A small image VQ-VAE, trained from scratch.
Model: 7.57M parameters, 64-pixel images, encoder norm groupnorm, encoder depths [3, 6, 3], encoder widths [64, 96, 144], decoder activation gelu, decoder widths [64, 128, 192, 256].
Data: trained on fractals drawn by 1,000 iterated function systems, in grey, 295000 training examples, 1.6 epochs.
Rows from block 5 of the decoder of a small image VQ-VAE, named by matrix and row number. Rows with one number belong to one channel. Each number is 128 + 24 x the weight over its row's rms, rounded and kept within 0 to 255. All counts start at 0.
After each channel's rows are labels from the 100 images, of 14976, where the channel reaches its highest value: "strongest on" is what is common among them. Only what is clearly more common there than usual is listed. The data: fractals drawn by 1,000 iterated function systems, in grey. In brackets: how many of the 100.
# convs0: first 3x3 conv (decoder.decb.1.1.convs.0.weight, 128x128x3x3, each kernel summed), inputs 0-127
# convs1: second 3x3 conv (decoder.decb.1.1.convs.1.weight, 128x128x3x3, transposed, each kernel summed), outputs 0-127

convs0.18 [101 124 121 128 121 127 117 115 116 142  96 104 126 146 129 160 130 167 118 121 125 161 135  72 104  92 141 112 117 121 149 161 116  47 159  95 130  77 120 113 126 131 131 173 110 138 152 126 108 123 130  96 120 116  97 118 126  62 130 121 145 110 145 139 132 108 103 137 151 181 150 128 121 129 122 129 137 120 145 117 128 129  95  94 136 127 120 109 134 128 132 133 128 129 153 123  86 138 199 117 141  80 110 129  96  94 156  84 123  50 118 144 150 111 128 129 121 122 130 131 133 127 139  85 112 151  80 118]
convs1.18 [150 128 111 118  90 124 111  86 153 131 131 196 116 129  86 123 109 124 135 143 139  79 142 100 148 120 149 135 128 162 143 123 152 159  72 168 104 144  81 148 169 152 103 108 108 120 116 118 146 182 138 154 119 149 143 131 140 149 148 108 143 136 110 156  87 138 152 105 141 100 144 138  87 107 105 126 126 136 118 128 118 145  84 116 143 153  92 154 128  94 129 103 117 100 120 117 130 100  62 100 133 137  89 123 121 162 135 117 115 109 146 100 115 156 140 127 127 139  91 100 126  88 110 103 164 127 164 110]
strongest on: dark on light (100); sparse (96); two maps (82)

convs0.94 [149 122  86 131 124  93 154 134 136  78  94 118 106 144 111 142 147 139 128 104 121 115 100 127 115 134  89 145 100 131  85 138 133 120 124 127 123  84  99 101  67 131 111 175 138 123 150 111  77 143 119 133 109 143 106 103 104 118 144 108 146 104 121 103 138 131 161 141 145 119 138 145  91 128 127  90 139  82 113 141  93  99 107 149 162 123 117 118 143 148 117 125 118 155 100 130  98 114 143  68 136 119 153 111 168  95  86 126 148 114 141  74 134 135 112  78  99 152 158 168 113 100 130 131 109 148  80 114]
convs1.94 [131 132 136 157 132  97 136 118 113 159 167  88 106 122 177 131 131 140 147  83 149 104 122 152  94  84 108 136 119  98 128 127 173  93 118 148 125 137 160 114 174 100 123 184 103  80 171 124 114  78 129 141 110 115 150 168 101 154 125 151 151 116 146 127 154 135 145 113 120 127 142 102 126 137 124 170 126  82  96 131 131 152 158 148 144 105 158 135 113  91 111 157 162 139 170 103 155 123 142 143 132 125 142 152 131 148 149 140 137 133 102 136 135  76 145 136 185 100 132 130 132 140 164 166 123 109 128 126]
strongest on: dark on light (100); sparse (77); two maps (65)

convs0.84 [141 137 133 110 173 154 114 117 119 152 145 126 124 161 116 139 144 122 119 131 127 176 149 150 113 163 164 130 140 120 142 152 100 105 150 139  94 104 126 137 133  96 135 137 120 157 144 126 152 109 150 128 147 109 145 128 106 107 162 120 125 118 124 149 170 156 135 122 157 138  68 135 120 133 106 155 125 146 146 123 119 123 142 112 115 154 133 185 108 123 134 186  59 139 152 173 144 124 135 137 148 104 137 182 116 109 145 161 156 111 179 157 122 152 152 154 137 140 135 151 204 154 114 160 175 104 145 134]
convs1.84 [ 93 103 147 138 132 129 138 163  99 112 143  78 179 131 112 185 119 172 167 148 149 126 153 141 140 138 134  88 145 177  79 140 135 111 134 122 133 130 114 111 113 166 198 145 176 135 129 117 124 145 122 167  96 116 118 134 124  97 154 147 103 107 113 104  96 116 117 115 156 126 146 137 116 115 178 150 156 107 131 142 152 138 149 170 125 138  90  69  96 127 135 103 109 118 145 108 123 129 141 143 132 145 119 106 110 129 129 121 101 100 174 178 144 130 111 119 126 116 135 120  96 110 151 142 146 159 139 107]
strongest on: two maps (100); sparse (100)

convs0.80 [137 109 132 120 127  97 118 121 151 120 115 119 111 136 123 110 120 127 122 110 117 134  91  86 140 118 112 119 131 117 101 145  98 147 107  94 148 105 122 116 102 144 119 142 137 132  96 109 115 145 132 167  91 170 141 133 144 117 117 142 117 133 100 120  94 141 119 198 124 130 187 128 119 128 115 121 101  75 136  89 126 147  99 143 100 174 108 145 153  74 122 105 175 127  74  69 124 156 154 112 111 150  96  89 179 143  88 135 113 122  90 108 133 130 129 147 113 140 115  96  99 128 164 121 111 137 107  84]
convs1.80 [125 132 139 170  88 141 135 146 116 116 102 142  94  99 103 104 151 167 150 135  99 136 142  97 125 110 136 143 139 100 146 131 171 120 137 123  86 110 164 126 126 100 127 118  78 107 159 165 120 130 161  84 118 135 132 129 121 130 102 112 115 117 120 162  92 144 118 131 113 103  87 106 114 134 109 140 144 174 141 165 114 109 181 111 109  83 127 130 137 123 169 108 115 132 154 168 154 124 101 124 150 133 119 165 140  80 168  88 156 169 121 136 117 152 151 109 156 147 142 134  81 113  99 138  93 101 121 167]
strongest on: dense (84)

convs0.39 [136 136 146  86  91 104 140 117 130 146 113  98 123 151 138 155 140 114  87 127 114  87 158  82 107 102 111  64 125 126 103 156 100 113 148  79  97 103 108 123 140 119 116 155 104 117 144 156 134 127 139 121 135 129 126 120 174 120 122 114 139 101 141 106  84 111  81 154 162 189 140 110 120  77 124 132  83 136 116 144 161 199 122 125 142 116 131 117 104 111  83 158 127 121  95 139 117 147 167 130 122 118 149 118 114 135 153 124  94 133 107 127 138  84 107 108 120 166 108  99 134 143 112 120 123 130  94 139]
convs1.39 [128 126 115 118 117 137 112  79 117 118  93 157  97 134  94 125 141 124 162 161 136 134 143 110 170 141 153 148  88 121 139 120 117 134 100 187 137 124  96 172 110 164 133  96 107 147 114 102 133 146 153 125 149 173 145 105 107 119 133 111 131 129 105 157  61 151 129 121 166 103 114 109  63 123 109 134 137 147 168 116  84 126  96 119 139 120 119 149 134 122 151  94 112 117 129 138 169 133 100 132 143 186  95 151 155 147 121  92 154  96 134 125 111 149 101 109 145 140 126  99 120  98 104 118 175 126 150 134]
strongest on: dark on light (98); dense (83)

convs0.74 [150 164 135 120 134 124 118 149 126 143 106 115 153 133 168 102 176 122 147 161 202 138 140 127 155 109 124 146  93 136 135 123 153  90 125 155 126 157 152 154 163 112 126 121 140 153 100 117 157 132 179 112 119 143 143 133 147 132 118 131 157 145 168 160 133 114 129 144 142 134 112 166 141 137 101 118 130 104 114 159 122 108 108 110 119 102 161 147 114 137 150  99 137 138 179 134 126 117 157 162 133 140 127 143 108 206 142 177 148 138 137 119 111 118 179 148 130 156  71 107 123 151 138 116 117 154 189 116]
convs1.74 [ 89  78 131 146 134 143 153 196 112 107 144  75 161 122 119 147 120 145 108 149 107 146 128 149 108 168 133  77 167 148 103 148 103 135 141 139 120 151 132 104  86 163 160 162 114 127 117 133  98 155 123 156 140 125 133 148 130  67 137 146 118 115 124 108 148 121 102 140 131 147 133 150 144 147 142 160 166 103 121 137 124 124 144 155 106 134  87 104  90 146 134 152  95 127 103 124 144 119 176 133 128 171 148 105 116  88 122 118 118 111 156 165 158 128  75  98 106 129 149 147 110 142 105 146 100 133  94 137]
strongest on: sparse (95); two maps (68)

convs0.38 [124 143 136 146 118 127 166 146 126  97 114 126  98 152 109 177 133 106 101 117 124 108 126  93 113 109 123 116 116 157 130 140  91  78 141 120 123 115 120 131 105 105 172 148  88 124 111 162 104 130 123  65  88 157 123 103 147 126 138 103 114 123 140 140 123 126 117 108 118 150 124 131 110 132 113  88 137 100 150 133 128 158 101 140  98 100 102  67 165 122 109 117 182  87  93 133 130 112 196 112 125 141  97  90 115 115 117 139  92  51 132 109 110 140  92 126 131 109 159 142 120 143 109 137 135 124 112 142]
convs1.38 [126 165 140 113 104 107 146 117 122 145 147 152 134 103 165  81 118 151 105 114 114 153 122 144 106  89 154 177 120 145 118 138 178 149 112 126 103 145 142 125 112 111 120 143  68  93 171  91  87 107 154 138 104 128 156 163  91 110 114 158 147 135 146 102 167  77 168 122 135  98  92 107 125 135  98 114 135 133 118 160 128 132 109 140 111 109 127 192 138 104 151 125 147 150 133 161  94 132  69 141 104 149 157 160 123 155 118 136 128 173 122 131 136 131 139 113 148 157 120 133 154 140 109 143 113 117 107 142]
strongest on: dense (25)

convs0.67 [152 131  91 153 101 138 111 154  90 120 107 136 145 147 134 118 126 126 129  97 138 169 123 122 152 139  52  97  84  84 124 125  72 120 146 136 101 129 111 111 131  91 116 175  99 116 145 117 127 109 108 124 135 106 137 135 135 109 114  84 153 108 141 114  79 120 114 112  94 129 144 101 145 141  89  97 116  98 154 108 132 131  95 119 118 128 122  76 154 130 111 108 156 152 116  93  85 143 108 110  91 117 119  70 123  99 151  91 105 123 108 104 103 132 135 118  94 107 134 160 145 104 111 169 140 134 139 118]
convs1.67 [121 134 113 119 151 113 116 138 157 112 123 112 113 174 144 196 109 133 154 130 186 116 126 141 120 135 117 127 135 144  88 117 132 134 147 135 113 102 121 167 169 139 117  88 159 148 164 135 141 106 126 119  99 119 119  72 118 111 106 134 115 113 144 103  96 118 163  71 154  95  78  68 109 117 174  90 119  80 108 127 107 152 144 104 141  94 126 157 121 124 139 124 120 110 132 118 136  94  90 120 133 107 137 129 109 192 148 140 143 111 146 132 114 117 155 122 123 170 143 110 117 135 125 165 112 108 148 139]
strongest on: dense (25)

convs0.17 [140 178 163 155 103 135  99 187 133  62  87 123 101 154 114 158 123 120 139 124 128 100 108 167 135 148 101 127 101  96 110 129 172 102 137 142 119  90 143 119 124 150 138 159 128 111  86 146 117 125 111 102 126 136  80 113 141 158 111 125 139 138  80 115 131 102 107  96  90  87 129 155 135 128 104  96 145 117 102 124 155 120 104 143 131 114 136 149 147 111 133 140 139 151 112 149 115 134 183 118 118 153 129 129 125 148 159 134 145  67 130  76 147 102 117 105 128 126 152 133 135 188  91 138 124 113 118 134]
convs1.17 [158  96 119 103 141 119 130  89  99 115 144 115 107 134  99 147 112  99 152 143 126 132 151 123 126 136 173  97 102 171 128 131 111 130  93 125 130 139 130 164 142 129 158 111  97 142 133 142 134 116 124 163 134 132 182 116  84  86 162 139 110 193 123 171  96 143 139 115 166 145  93 168  93 140 162 132  97 138 161 100 115 130 115 170 123 154 133 121 130 137 122 113 118 121 165 140  97 128 101 150 106 159 129  89 123 122 113 110 125  58 132 170  81 144 131 135 138 135 148  99 119  98 142 139 170 114 110 120]
strongest on: dense (34)

convs0.102 [117 149 157 140  93 170 111  79 153  69 148  98 170 168 128  96 152 129 134 103 112 125 107 109 110 129 153 139 175 134 137 153  81  86 124 109 119  99  98  95 137  79 122 142 145 159  86 130  74  99 133 145 114 117 117 121 108  84  74 159 119 108 163 121 136 117 103 146 147 112 172 113 150 121 124 107 149 111 101 145  98 100 100  98 169 110  82 135 110 112 116 106 111 112 125 137 159 127 116 111 128 113 110 139 113 129 138 121 167 126 115 114 109 126 147 127  99 129 143 144 135 116 143 102 123 127  92 120]
convs1.102 [143 104 113  86 141 108 125  57  98 173 156 137 141 131 108 134 112 109 127 106 149  94 154 130 114 110 150 141  90 154 148  96 180 113  95 152 126 115 108 118 130 133  96 114 135  97 154  88 111 140 128 144 102 103 136 162 122 171 177 138 163 130 116 104 151 129 170 103 173 134 133 119 127 117 113 147  88  98 100 126  97 156 112 140 140 171 123 151 147 127 122 144 158 109 136  87 142 170 127 121  75 108 137 116  85 113 158 162 109 129 140 113 157 148 164 152 124 118 116 101 139 144 118 131 154 135 138 108]
strongest on: dark on light (100); sparse (95); two maps (94)

convs0.52 [138 135 136  85 106 143 159  98  79  96 105 113 121 126 116 122 154  97  91 151 112 148 171 107  95 160 120  85 128 125 128 182  80  69 153  85 146 162 101 142 128 104 121 160 150 121 137 122 125 150 151 117 164 158 125 116 131  89 112 128 138 126 125 129 104 110 124 117 154 142 116 116 158 125 111 136 121 141 103 128 124 151  60 123 108 117 131 147 150 138  80 111 114 120 137 132 145 130 104 130 129  79 100 120 139 124 135 115 139 147 114  81 115 168  90 103  88 145 112 105  97  96 109 118  91 156 113 139]
convs1.52 [147 145 110 124  69 147 104 107 136 105  78 149 120 127  97 131 123 132 124 149 130 140 134 110 161 116 144 149 122 124 139 105 128 139  71 145 120 120 119 152 121 150 138  98  72 102 106 125 158 187 156 116 112 135 143 109 125 139 121 114 131 132 122 141  47 147 125  96 133 114 111 122  89  99 117 144 167 160 145 117 126 139 155 123 142  93  94 138 122  95 137 101 114 120 113 141 182 152  55 113 104 129  84 131 124 108 140  90 137 103 117 128 112 134 132 128 152 162 126  91 111  87 118 104 141  97 155 119]
strongest on: dark on light (72); dense (46)

convs0.121 [138 120 120 133  96 148  79 171 108 147 175 134 120 150 142  99 146 127 110 165 120 130 127 141 113 137 146 100 110 113 121 182 112 140 134 157 149 129 175 125 127 120 109 152 135 130 143 114 151 152 128 170 130 168 128 207 103 122 135 167 123 110 103  99 179 109 114 147 137 140 161 143 164 104 112 146 142 143 175 100 117 124 124 150 129 158 135 153 152 103 112 111 127  97 124 142 111 121 116 116 140 100 153 125 142 114 156 150 123 139 155 116 109 107 123 142 175 139 119 164 163 138 117 161 129 121 213 110]
convs1.121 [ 93  84 126 123 150 152 159 156 134 144 111 151 142 133 123 127 140 129 127 174 121 118 128 125 151 163 133 108 140 154 100 119 124 173 127 122 142 137 119 104  87 150 120 145 138 157 119 134 126 128 120 140 122 162 181 105 141  86 108 118 129 157 109 129 126 129  92 110 118 116  51 107 128 164 115 104  99 123 108 145 158  83 128 120 105 123 115 146 158 142 138 165 100 125 155 132 194 161 188 172 134 210 154 120 136 117 126 119 118  95 146 140 145 125 135 120  99 126 103 130 103 137 133 130 101 130  92 118]
strongest on: two maps (100); sparse (100)

convs0.5 [156 119 125 150 111 130 100 120  91 134 128  95 126 119 118 117 145 114 110 131 109 117 202 146 109 161  98 125 134 149 149 110 140 166 132 124 123 124 123 140 115 106 152 147  74  88 149 116 114 123  83 118 151 122 119 108 145 110 116 162 144 100 142 137  84 112 134 119 138 118 144 125 161 168  33 130 117 131 147 142 126 157 138 152 136 115 119 118 176 187 139  58 161 115 126 130 136 114 165 125 143 109 114  88  95  99 115 109 139 132 129 131 110 118  96 116 139 145  96 140 149 151 105 109 140 112 164 141]
convs1.5 [ 95 141 142 101 140 123 161  84 114 144  97  98 152 142 151 180 155 117 105 133 128 151 118 154 102 146  89 171 143 146 132 114 114  64 154 103 126 114 141 104  81 155 148  95 164 127 117 138 138 129 163 115 124 155 115 127 149 143 132 135 120 139 110  72 162 104 109  90 134 127 127  95 117 114 170 109 158 111 125 151 121 155 155 131  92 143 183  93 127 103 101 161 137 113 125 116 169 143 110 159 116  94 102 125 130 108 135 123 120 112 131 136 138 108 175 135 103 158 139 109 164  98 147 105 137 169 147 124]
strongest on: two maps (99); sparse (99)

convs0.125 [113 113 143 123 129 101 122 178 146 143 128 137  95 124 128 126 102  96 107  89  81 108  82 131  70 121  84 125 144 130 111 106 147 104 144 116 109 118 120 112 131 141 111 141 126 109 151 142 140 124  95 143 100 146  97  81 152 124 165 103  81 139 123 124 107 116 135 145 102 142 120  60  66  98 104 111 103 107 150  76 107 146 145 134  93 116 125 138 142 133 109 155 103 139  89 115 111 134  77  98 136  96 109 126 135 117 112 111 102  83 110 147 103 127  85 112 151 118 146 126 114 120 122 166 126 102 155 120]
convs1.125 [ 96 137 135 126 142 139 135 157 128 110 131 145 126 110 184  87 110 163  73 129 126 117 136 136 146 113 133  96 152 135  92 109 101 203 114 114 128 157 130 142 128 135 128 140 113 161  92  81 120 128 151 118 105 108 140 146 134  93 121 149 103 121 134 105 142 136  95 116 122 121 101 141 114 131  95 150 131 138 123 130 181  99 122 117 165  96  77 110 127 113 162 149 115 131 115 129  99 118 176 150 131 174 180 152 136 175 105 148 147 139 151 133 142 159 132 117 122 123  99 143 176 185 116 142  98 109 110 128]
strongest on: sparse (53)

convs0.47 [ 92 106 105  99 113  90 134  98  91 126 124 109 134 118 108 101  98 147 166 125  98  98  96 124 137 135 124 102 138 127 118 131 106 125 145 101 114  94  98 119 102 154 151 147 150 126 134 102 103  89 129 161 115 125 114 112 124 107 136 113  96 135 124 105 103 111 134 127 108 121 147  79 111 102 117 113 119  42  86 103 102 127 120 127 111 159 102 148 118 138 100  86 108  78 114 112 107 137 112  77 119 120 127 127 137 123 104 112 117 165 116 133 113 132 124 131 109 141 111 103  58  90 136 127  82 149  70 114]
convs1.47 [153 130 121 122 108 124 126  75 151 149 133 154 123  91 158  70 121 133  72  78 138  96 117 117  98  78 139 149 155  98 169  77 141 118 107 147 137 141 140 131 121 108 107 143 119 126 110 104 135 111  99  92 116 107 133 154 108 163 117 152 135 136 158 136 162 175 104 165  87 135 161 151 128 129 131 109 131 157  96 121 129 109 138 122 164 108 151 116 140  96 142 118 159 135 130  97 103 112 125 151  99 115 159 113  95  94 127  96 134 125 122 107 131  98 139 160 160  95 131 136 176 108  88 122 130 117  94 118]
strongest on: dark on light (100)

convs0.14 [140 127  89 105 124  76 132 139 142 119 146 154  93 152 150  91 123 152 127  80  94 140 125 108 137 174  90 131 145 127 103 163 105 125 132 106 123 120  97 109 140 120  75 170 149 126 123 154  97 129 122 149 192 120 132 148 125 122  94 113 149 104  90 110  88 104 129 124 123 137 158 116 111 101 130  92 131 145 107 144 126 139 157  82 138 142 122 124 123 131 149 159 125 170 105 133 106 100 141 134 114 159 130 114 146 136 102 101  88  86  85  97 131 138 138 117 115 119 162 108  94 116 131 109  84 170  98 163]
convs1.14 [100 125 107 128 135 142 126 106  67  95 122 133 130 160 122 141 131 132 154 120 144 125 135 118 155 121 135 121 105 145 114  98 146 167 113 153  76 150 114 147 133 150 148 128 150 104 148 107 129 103 137 182 120 158 125 103 121 109 142 109 131 149 112  90 125 146 176 104 199 120  81  79  82  85 120 144 129 124 133 151  77 178 124 134 159  90 109 124 119  82 150 103 113 104 142 119 160 135  92 128 131 109  92 146 171 134 123 128 149 126 131 152 135 154 115 111 151 145 116 138 150 114 113 129 169 104 158 112]
strongest on: dark on light (95); dense (82)

convs0.33 [134 175 151 118 119 142 105 186 128 151 133 104 123 156 143 126 144 183 147 105 103 126 131 140 146 140  78 148 129 138 126 153 105 128 145 144 189  77 139 103 130 137 101 162 135 158 134 150 163 153 167 126 168 139 136 122 144 136 140 118 149 144 100 115 122 106 121 143  82 116 156 100  96 109 131 144 110  99 174 111 144 142  83 102 131 118 131 153 165 102 106 100 161 122  87 117 111 149  87 122 116 138 127  81 143 129 136 130 124 199 123 107 146 110 132 124 149 133 121 140  83  98 125 128 133 147  91 121]
convs1.33 [ 95 111 136 134 130 145 152 164 105 119 139 133  95 133 125 123 130 110 126 145 120 153 127 119 117 132 147 145 106 172 126 138 118 134 135 114 120 129 142  79 124 131 133 137 133  86 182 102  82 101 130 112 117 146 165 112  94  72 102 131 154 127 139 136 169 116 109 109 129 113  37  75 162 136 117  95 107 143 124 161 134 122 173 142 103 127 124 150 158 132 131 147 121 150 178 129 160 151 144 158 131 163 141 166 148 102 122 134 121 122 106 142 124 117 123  95 109 160 113 137 129 156 132 167 106 118 100 192]
strongest on: dark on light (100); two maps (94); sparse (94)

convs0.99 [118 148 152 143 106 169 127  97 154  83 115 137 165 141 134  57 111 144 158 125 136 143 120 128 153 122 122 139 154  96 131 119 142 167 113 156 150 125 112 101 118 111 113 144 140 133 109 147  90 113 141 157 178 142 150 141 119  87  82 106 123 113 129 156 112 115 104 101 145 146 208 132 166 143 123 123 154 119 113 101 132 105  84  97 141 117 102 131  99 130 116  90 112 122 129 126 118 110  74 131 104 139 134 119  86  98 152 117  91  93 130 124 131  98 142 129 152 110 129 121 101 143 126 128 124 125  67  88]
convs1.99 [118 153 138 117 142 126  86  61 130 152 146 123 141 114  67 166 146 118 183 141 159  92 123 101 108 163 157 113 101 157 155  99 148 102 136 140 105 127 111 139 149 114  90 119 140 130 127 109 124 142 130 149 116  96 118 142 135 148 146 121 123 158 140 126 146 122 140 127 174 140 160 167 117 102 159 136 117 121 110 149 102 173 126 141 120 173 144 134 114 157 158 145 143 120 139  65 103 125 123 107 157 129 115 121 132  93 118 127 110  99 152 161 107 136 158 147 103 127 128  85 120 136 124 127 200 165 103 104]
strongest on: sparse (71); two maps (54)